Rows from block 2 of a small image classifier, named by matrix and row number. Rows with one number belong to one channel. Each number is 128 + 32 x the weight over its row's rms, rounded and kept within 0 to 255. All counts start at 0. Numbers have three digits each.
Before each channel's rows are labels from the 100 images, of 14848, where the channel reaches its highest value: "top examples" is what is common among them. Only what is clearly more common there than usual is listed. The data: simulated grey scan slices of phantoms with and without marks. In brackets: how many of the 100.
# convs0: first 3x3 conv, stride 2 (model.blocks.2.convs.0.weight, 128x80x3x3, each kernel summed), inputs 0-79
# convs1: second 3x3 conv (model.blocks.2.convs.1.weight, 128x128x3x3, transposed, each kernel summed), outputs 0-63

top examples: head (91)
convs0.16:127166132168194143122113154129095185066133086153177125106092158140107110144200139063164119085132129151082129157094122121096105152138193167145095140144147075121085059113079095158136159063093107126172145120122105117119100132098128111084124101
convs1.16:097096132085108156152109099137139111069078188148097059118113151125127113104144124121094095087103133122156108187141140135104093098163077123121195116079178139108086080155106137134178138135083079

top examples: head (95)
convs0.113:118134128158093164163099104124135161119150130159084150105167087073099162087089103133121140115105128146142095135153102127085118135127148090166155096094072230128180129174112124225114137142120109147162166086135146095158108145067145136062118158
convs1.113:119160162079168098161114134086141109137068186151174148205118116116156120083171142180148079107077113121105113138105140083108145111136100114117060156130170102157121080133122097146138100174161097

top examples: head (53)
convs0.0:109129130158092153141162132180128106134078164146125162096098120127137139158106104103147211084113145137135136156173103117107098131080121178066119151134074183089124079102129095110076139148120115085049110053128187116097146168124125148083159150
convs1.0:123136152108136144139091191119090166099120144123173167110112152134059087123108060094170132130085116124134081088173111088100130117206167199099118128155116126149141085127131138116146087108098193

top examples: dark spot (38)
convs0.86:134113118174103131091132097109113152085146135130069140099121128117162085112138096131163125164118089144085136127109115165078109116238089114145178142099128085098104112167060083127146084136126096128186103083191137090112104132175166086090108104
convs1.86:139110126148088142145138092140124180128159109181111035153112096133171134136125109160067142053086153118151124141091162148141141143129134096149100128162153117064147157067150102130146069114149127

top examples: ring (95)
convs0.74:157102136171123141112156112144142142121122126172144097083111109158085141121124113095199096104145111139172163076097114146101140186129115112125151116172161100080121097057090151127108154048042130129087103085137094199113153108089157143152145084
convs1.74:155136111160131056113106102190154103125143136116139182109136101099116085110163139098142153137135089096143183110142181085115137135106178095128152130131066142155138077165127199118120150157116110

top examples: ring (52); dark spot (42)
convs0.125:136190094092165102082109082109148135123120158124108135084068124134190104101159143124112077124091144129124117200118152128046104125115128146094084157106148145153116114104143117136140135152133124142168131074222143115047089084124143073101122101
convs1.125:132119123176146170065120139084102107112126059211130128071196063073129102104126135099134096153102159089112131104107134116133091159158169062126050069153090109074129100123118132172144120113166121

top examples: head (58)
convs0.13:074108151166115143155103126068183129106161110093107115176119101196165126056054083102100165166135110156143095149076087177096109098140122101134117142157135129117185126124112106115165115149150110136078121150130112090131147139160093157055135186
convs1.13:091153150069164106204137138115096137094079114153093076184091110137107099085139121175147187138068154119088130126077085112125134147183130119164153149146149075159074147129185199101097114151178147

top examples: chest (79)
convs0.96:109141105130114197111095113107082099093103156114134112128078176132112167139198072124127166109111153106094151159140134079061093117046134110089101139119142127122173117064156127124125176137105155101121167108114145063135139071170121149068110094
convs1.96:120175121090154116146097184127091107130177105144107115146109168090080106109068148135195107133083081135133105152117092134081186112169111160127098191115146092128141117125102099076162112157134103

top examples: dark spot (85)
convs0.10:106132088150158087090105121177084139138081121118126137121175121113101138108093085089134131099147150090149102080126115123098124129138116137135091083100161177078064078088123120067105151139183130166118156138123171170193148224121124158089127076
convs1.10:129134070051131092090058140092061059128119122123170129093110085146104114177104152168085126099108116169136065108147100139106135096134139137089095104088136126126109094102109087105153160156104119

top examples: belly (70)
convs0.73:138077066180118151129126162101097150097128134103142152062108155159151134158148102080145171136087152108178142183154099121068114121095186154127150123172188141199150111115136117103126162150119149160148150101186162067136189104168098143134144105
convs1.73:198084185125142184111187128130122161140122115156096134109115100110084161100120131165150161102102141148099111115155135130182118154135146098143161116196073107144136168112103138132110193164162040

top examples: chest (68)
convs0.44:072095133141079089120128142075066143103096094113135136135108151149141122120136166127118106108186106104031143151129062131110135139093170160116114157134078110125140073079177070128172162147105134187166143157177109111121164125120093171110154169
convs1.44:139125128161193113132116110121144082179074122091092078144152125144098190112108144088088144083132126093136160063119127180094140076084108116139125124177100126080149193114156173185119126128139069

top examples: head (98)
convs0.62:165052152081148110141159096124119111159151124107148157078153113112145106088153218096074122148172172131122099145161108115118092081081165111133116131181076104122182115119077152115128180109101169070088152187129131137132115105087108154123102100
convs1.62:160108118147096115166115120149095135099029082093117144109114100072135106133125168140151109162082071116152127118123121091151120156096119113097082098135113136192061069168114121096102163134153134

top examples: head (96)
convs0.66:137181130166105161211152152079118108095162169103097157106115161113166068121146093105108163132135126112133121118105123145149118103109116130085112131098203128187126103093116105113102139140107079153044172098174118049133148114160070126110116173
convs1.66:110091083128085113145124160100105157162181134141120086175143123114094154104105097106111153138124111108121124154146146110089190137099172140079125143164170172188140109094178137164195099084112157

top examples: head (74)
convs0.100:107118090113152179114159112255130142163092163138149153115129110112169060123116103103088092113129116110162089129136095091118097124059114111120120136118072145121099181099110134124118187188146153160100127122070132097140111126106116123147196118
convs1.100:131192104063126118125172131095085058187137189082209119084135109066138101136167140170181101094108118127113093133148143143127122081154145079114110068109190137158134099109120105146187111147087133

top examples: ring (91)
convs0.81:190121101101102104154105113156149093169111130109129125115116116082158139111102109119114121089121177093104080094145171054131110145202116191102065167060154096121115152120117123151105114111216167133097178152100144128133167114119154083092128091
convs1.81:110126129143100150098151154108110104088158157190137174152140114136103073108113159162140086083106108122113122066110219107139073180204150093119109135172091103190136066176109151100142104141116126

top examples: chest (58); crack in bone (44)
convs0.7:148142131110143125086103070141153082117199131154111126203193116115107127087185075087077129112075140104140143089106133086128186129120108138161141089079079183132135164115129128122134129160156085149127116121096096190097111182158119129093180127
convs1.7:158144135044119095124121177122099148111081104067107097159126127158135110110145088163055091111116152106082179124112088099176122112120187115111133126112191091092060137124208154106108136142151142

top examples: limb (56); dark spot (36)
convs0.106:144199115184150114140066124154165088138175166098189091128138074126133116083134074164128150179158088204099135092087140162125128112139130085111104075122158116129116115093140128140148147144081116156094129079127100094150125071158119090117196122
convs1.106:178083101119096199115074189128148162202153127109116108164093148143107169129180157149130151123180187116157105112141115106106194137164094116160156123118148109150108125085144126125148136171149120

top examples: ring (100)
convs0.63:172110123114112103094084111107117061210135138104098078149087114129145091090149096119106130145114136102114168177193139080151144102098091075138126134134189151112111190195074131145129158142143083128140139116141138085126048131099098136085134106
convs1.63:097135104111105127099163108139093132138150178133103154123103177180123141135094122166098077142104080140145111087087205087112119158108156142103193137083128122110108106086112090092126106081165164

top examples: head (97)
convs0.108:099158148126124089128106214082117112133178119133117158140087097106140092120086175093099099093130127154093129187103141207103080134214136115075148124150170100134144115128098100144147148105108138144142103140129124074091139129139114091071058178
convs1.108:135147180183158126149191123160148126157062100142041094131166091128146144119119114120111167147113109126111106096100137185073094150120120134139108131139168126076109138100093090167158085093096112

top examples: ring (59); limb (59)
convs0.15:202160152125130100203093144136140158077105134086149155164169131159114165054127111075071156126105111113081137120076106145074171157122135134095101120110106125144112161082141090128187121088128098146100117155161093132087121095110112123155208138
convs1.15:094118069115083113121201132093090148115153181139108120115123137160106102160144167114057136166106138100170125059115202129109133103140111116106169118132161116099118111118048052109083200163161097

top examples: head (94)
convs0.67:119092110090210124133143088118168084091117166075154137141137140104127103105183160090098158129172155135084153134111135165155136077055120097074116155101121133093172076128165145107183145107096151095110214109127135102105117124122109137084091085
convs1.67:085143112163054115142057121190125114167099063098070093117106127083139083090130138095123082210087111062074138114149133098116130160150124131141146124086126114146064105115110107106097122137085135

top examples: head (88)
convs0.3:118134130121127096099178125112096138115114097105114124137113093162183033145131168087106080157109119177134104124125157219111145167149117130104107094099127076122109168181096105108131170149144108105151124202147137065143076099145100161089077144
convs1.3:119153183132056056145111105106115108116108083203095108159122161129133136103168104153133122144152086112077043154123101141114122102182148117172100138123153128121094070143085095133113116122149162

top examples: ring (98)
convs0.11:127157138136097121184110129107120083043102118142137115124115193149151126054123149113088084094088150136093160146136119101100129122146128171134107151142214140137152125138135176102187105088152125172137173180172130062155130114052138097133139162
convs1.11:140164159141143075103192156137159109173160122186080154039165139182149108055158118101096137157128117120088134106164179116149082123117165143069140120145132116127121123163122102147055181136138181

top examples: dark spot (88); limb (54)
convs0.103:088126098136072072109109076146077120130111169152128167132110121114114132121079130084083111114137206142103157144169143063111073138190124154119092146153103136112157099111135123135108131123134152170105183195140109160165116046106078165166113099
convs1.103:118120088165149134121101109148131130099087104137118094075209156071118120147143101076178134166106134125135127132104131162105091168141098089111149065113140041151167122101117184123070084150154112

top examples: chest (58); bright spot (50)
convs0.46:112094104092171098125112162158112099136137180128082137127180139149109152065165137094156095085158126151103146131141116085175112107164157032142150171127127194125134172136083159151102155095118146138214087121088134189121125173140111152144131097
convs1.46:105158106123053192124114140065096171134092112166159118146122088136142093106133114109158113061141136137112193136153164134082127164126097130103119116045101137102097086115154145160092037110175163

top examples: limb (82)
convs0.58:096152135116122080073148125121146208157045152055187148165094081208158121110111092126123148119161144104141144144118164122113114142164093119178087079066144113115140087112125122096103130133151140161132126135114112113087142077133148130112103056
convs1.58:126090111107105147135142163097140104105102076166147067135111107132145135118187105161111103135145194129093119120110131107079063150157192125133181103110188107137156156111181123137183140113063085

top examples: head (75)
convs0.79:117082054127193144184170119140135200105075145094150181110083149089098185107135167081063158149137136143095126131145097125107096115148138090114170171131126085124176129129153129064176160128101127132126168103132152092085139145150120132084100142
convs1.79:165113156138157187087110126088108102137133155121104118053143130077128114100096176108105143062159177140093107085174122190191171129095115115119115131074135111122120148120088130154112096160110095

top examples: ring (46)
convs0.88:107127103141115089161148149163106117187205176162155193109131187126102105114053102157119113165115144115157105141199158100127128089108097106122125138137194105129127164117110113134200088141127131153099115110125109127133068103143156157204183130
convs1.88:214074147085140171151110137128074171163146078087119102146111133122178093109144137169180146119119139126120135153118115176103108181159135081172114103133110171129077115176099097164168171149194109

top examples: several spots (49)
convs0.45:097103117168140177100099139140113145120140165177124147075137107116138141072145108072139085173173123160095187163180131163084064104130110146085130129102115123076143157035132115125142101106126177131118114143127151223144136098083122112114101099
convs1.45:106128118100096167092117065111131142112124121083104151120177088138076060142139071082145105097191140134145141126120092135132115153092081139088120076104177098067125112168112135091090133124174151

top examples: dark spot (83); limb (55)
convs0.24:085153150082098153111112151125124139084121109104121192137136077155161112110131172121149094098137164109113152094134116192176075115190146114198151145186120128071132111081150127167131173163107098046165147148146148146103171111140129168117068137
convs1.24:149132132181089156129076125186088172150140108132079117124138060135129133087160151092153067112105114133167175099075110107053104100101097107105078104077095088144111142124211117114138126084095147

top examples: ring (52); dark spot (47)
convs0.104:196138128143137127158096081136141122112097141119123198103155134133149145154114087053096103108103144104142131165105124089096159082112088110162134134124200203084175070099135141104118155078096115171081147177149150118169159122116126079133186107
convs1.104:149119139129135119105156200088144180127171124111143181162134153114143080129151191160139120162136108173138096157104057147168102111156159079089152077137100159142152112114152197141097143110131078

top examples: chest (88); bright spot (38)
convs0.98:125142111127139148106104152090083096132205128161172076096112067125103126148130155103115147112136109160115158100083197100112127132195126116156117157113148086111084125094040111110128078045135136115177113127082115099122141103095189135140097097
convs1.98:143080099135139089168129102170179114150068098158117115137147156103128101088116076089104125104140111105255125184085098154131146116147082117144096100070098160112122110152176139178122138151147122

top examples: limb (64); dark spot (42)
convs0.95:124122094097103124118188133094130060141166155128082101166141142120116167087110119127102146162156117136176161165086130154133184163113071116114110095113138179076173085165126159096116110084149110145120107149232107091127106084169150129086132179
convs1.95:135097169121148155114175187138066192077145117159169128182072152162142133129116171149108129155220095192072153063120168139134166136141115134100187104159148097119142145132110153093167132067092131

top examples: dark spot (99)
convs0.122:150134129137185084099129157194130098109198122143111100100159065105144067088112069170166073132136102129134125145095162189134084123124152142096091099153125142140141158141185118070123124146102104135156121096188116089096147056170110130159127150
convs1.122:149138123154110166119138124139128189151157064168126153145108129125152142095147103099122143171147131122109132107129082115175116061142139101115126147155086081078129153120098103175151115163120162

top examples: belly (58)
convs0.101:132103106130137085095142169109129141120122153085095184132155136154133147126159073189124119123110135131131129120151116122134056133141152098130113122120189121131169151144070135041150068175193114098110120090148090115078120103184089184100153201
convs1.101:078123133109162180170136146098102117119098035137081136184122114113143110106092099086153150116126153134076149123146059095105181115084134115179122167074114129125090157132084159103169132088123163

top examples: head (97); noisy (75)
convs0.77:153108196126106111136139085154103179092082136117114130113127173107078140120076136057080147145136136114195157137147054164139130110089099108080130160121118102183167113120077130116125170115079142071094108163126166115091091097119080158147128178
convs1.77:148114100136138134086132145107156065118067153142158102088087155109134115123133127100091119110128144131093096140100149138096132112154135101135187111098192136147149120106154120199170107102150096

top examples: limb (65); several spots (48)
convs0.78:139167110166060157152176107118105171098069098085100104068105090138158115173149094103150187056104165144141106155117145103083088183139186118131160112145086088087117140111168098138103155177076158163096127118132139137118161120134096116107103106
convs1.78:142120119116139123093136129095128111117095141119149100139106126111093195155174163119116116074098101072103166058135136189127121094155099128202109120186124089119175105125103104129143127122165105

top examples: head (75)
convs0.65:159143100137184127157112071147140123091078075145055092037131123091150122198098043139087131113163191087129102144136108132145157118151155095110119145119133105154155109141149198139088136120136171129108129082127139103117115129101138190105122134
convs1.65:078160146126136107100074170095137119103115145118158123155141073077161075137118166107159081142160106122128123149148154132095086130185110101176120101129095167080163153116090079138177189181114110

top examples: head (100)
convs0.25:160140170111160084139152173142159145140105153058140141201116095127109115123084159086083144073148152118179161145144111114129111111077070134085110132088138162098131111116147131095149101083177159111067157081142177090100113094079147111098077166
convs1.25:156164139108120099110059173102130092062124132132119119106136073163121168118142096094086147130106123076100117162140158117129114113222105190162187106110178099160101099118181096158144109122104125

top examples: several spots (53)
convs0.33:073126126102096140100157135146152102160110089109133212092060068112096100126083072082077177182116159100194130128130121138136111115116076159196150136171122127125111087122082135108143154138119124156117151115101101138170146156129143200089133115
convs1.33:150107159071143133132085135153134162126143127086199172074149120085161116150123145151198083121131189107125140097127126133081095102120159156141141104154155141194127180135139128137149108129118096

top examples: limb (69); side: left half (68); crack in bone (47)
convs0.36:084118120094113117103114103122134101067114114132070190165172131143195147078120108127151091119138150205160169147174123115124126175101121190108115107159103121079162173123195157110132114188099137180105093083109109166123113083165134164116137126
convs1.36:142170151143106114106153106090083126073134124045136091127156104096128169141106131135134101141091116126109210174134078153131162099096127131148122177198152068056136132141106126112109097138164132

top examples: head (86)
convs0.115:169171117081121100140103121156159131169156092185116128224149081148197115115161138093091118166149104118127105112135102200138156124121102145076121090129124099126174184189160180105124156111135093112111135194127099088111096146138098137098124162
convs1.115:079126170115107142165083114135111135123141156119119177158104109113153152146066111178189118145125124094106103154146139163113078078133125173122132127061107176136029139159128112092133123123092119

top examples: head (84)
convs0.28:112080152126086097106095151127076090169113087128126112139119181103153162127130117122133138072170140141055091123138126051159144108124093125132101123101103151106086099137195129146049156122129109159098177061093109163121110162125092108084122195
convs1.28:086140128156122128149132090134066135129111175125138080108144123095172153149119084150068082160192122139101117109190086126134125055115121156071124091079133113126153140123117088152148140105139120

top examples: limb (94)
convs0.117:165146158103096121164126093193166174089075159118098067140153190179136109131124109122066143114150154111117123137117078207119114108122100144100103167109049111168091116123135100196143128137128090149089126123138124136094129088102136173167182145
convs1.117:077144064107120087123085178083105137169113110095117127109074117137156120129153149130033123121163125116088160096099214142102136141154134157095093103119209128102117075134112070163092086148115170